From a checkpoint of a small spectrogram enhancement model: batches of 128.
Rows from block 20, named by matrix and row number. Each number is 500 + 40 x the weight over its row's rms, rounded and kept within 0 to 999. All counts start at 0. Numbers have three digits each. After the name is the row's rms in percent of the matrix's.
# fc2: squeeze-excite expand (model.decb.2.0.se.fc2.weight, 48x8), inputs 0-7
fc2.0 116:446463501582474471509512
fc2.1 092:439447506484430479480491
fc2.2 065:471585459521528489502458
fc2.3 061:518500575496552450521535
fc2.4 091:531543489442511499420503
fc2.5 133:462453518545466446530541
fc2.6 111:457505474532472543475577
fc2.7 090:494520492499489540423432
fc2.8 066:524528538420558513500501
fc2.9 056:515551544478542466564476
fc2.10 079:537537485478445491534571
fc2.11 118:544532512418547513479487
fc2.12 126:519439487502515508587473
fc2.13 082:502528398495515514495467
fc2.14 078:476460582471480520525540
fc2.15 100:436437529530492534541490
fc2.16 086:480514472509539495411456
fc2.17 177:436501495517440448488543
fc2.18 097:444508457483467470533566
fc2.19 095:540428515498520524541444
fc2.20 091:490452488550482428534534
fc2.21 140:491488539569481441547518
fc2.22 147:449455516546446461520532
fc2.23 110:542437509544515441537494
fc2.24 084:442483492581487462471503
fc2.25 062:453451530552535476495448
fc2.26 109:454484569550454470511512
fc2.27 148:467484479580452483534528
fc2.28 120:498469512561479434554484
fc2.29 082:541557471462472474439519
fc2.30 098:476463563551490531543538
fc2.31 105:469496555563548460518525
fc2.32 078:456446531564473473533517
fc2.33 053:456491427478527464458465
fc2.34 091:495508575519547547505453
fc2.35 129:442451535527454449516511
fc2.36 128:440470531548479467555521
fc2.37 037:426527509486515456548543
fc2.38 075:521451444495509479578482
fc2.39 093:526540419457542490485497
fc2.40 107:468511512576463466554519
fc2.41 112:452495503594495469512520
fc2.42 074:507541508581448541500500
fc2.43 055:437487433447474480506484
fc2.44 085:475437537557470513529540
fc2.45 096:521491444556475555526460
fc2.46 108:467448547528505577492507
fc2.47 076:513511420492555517462464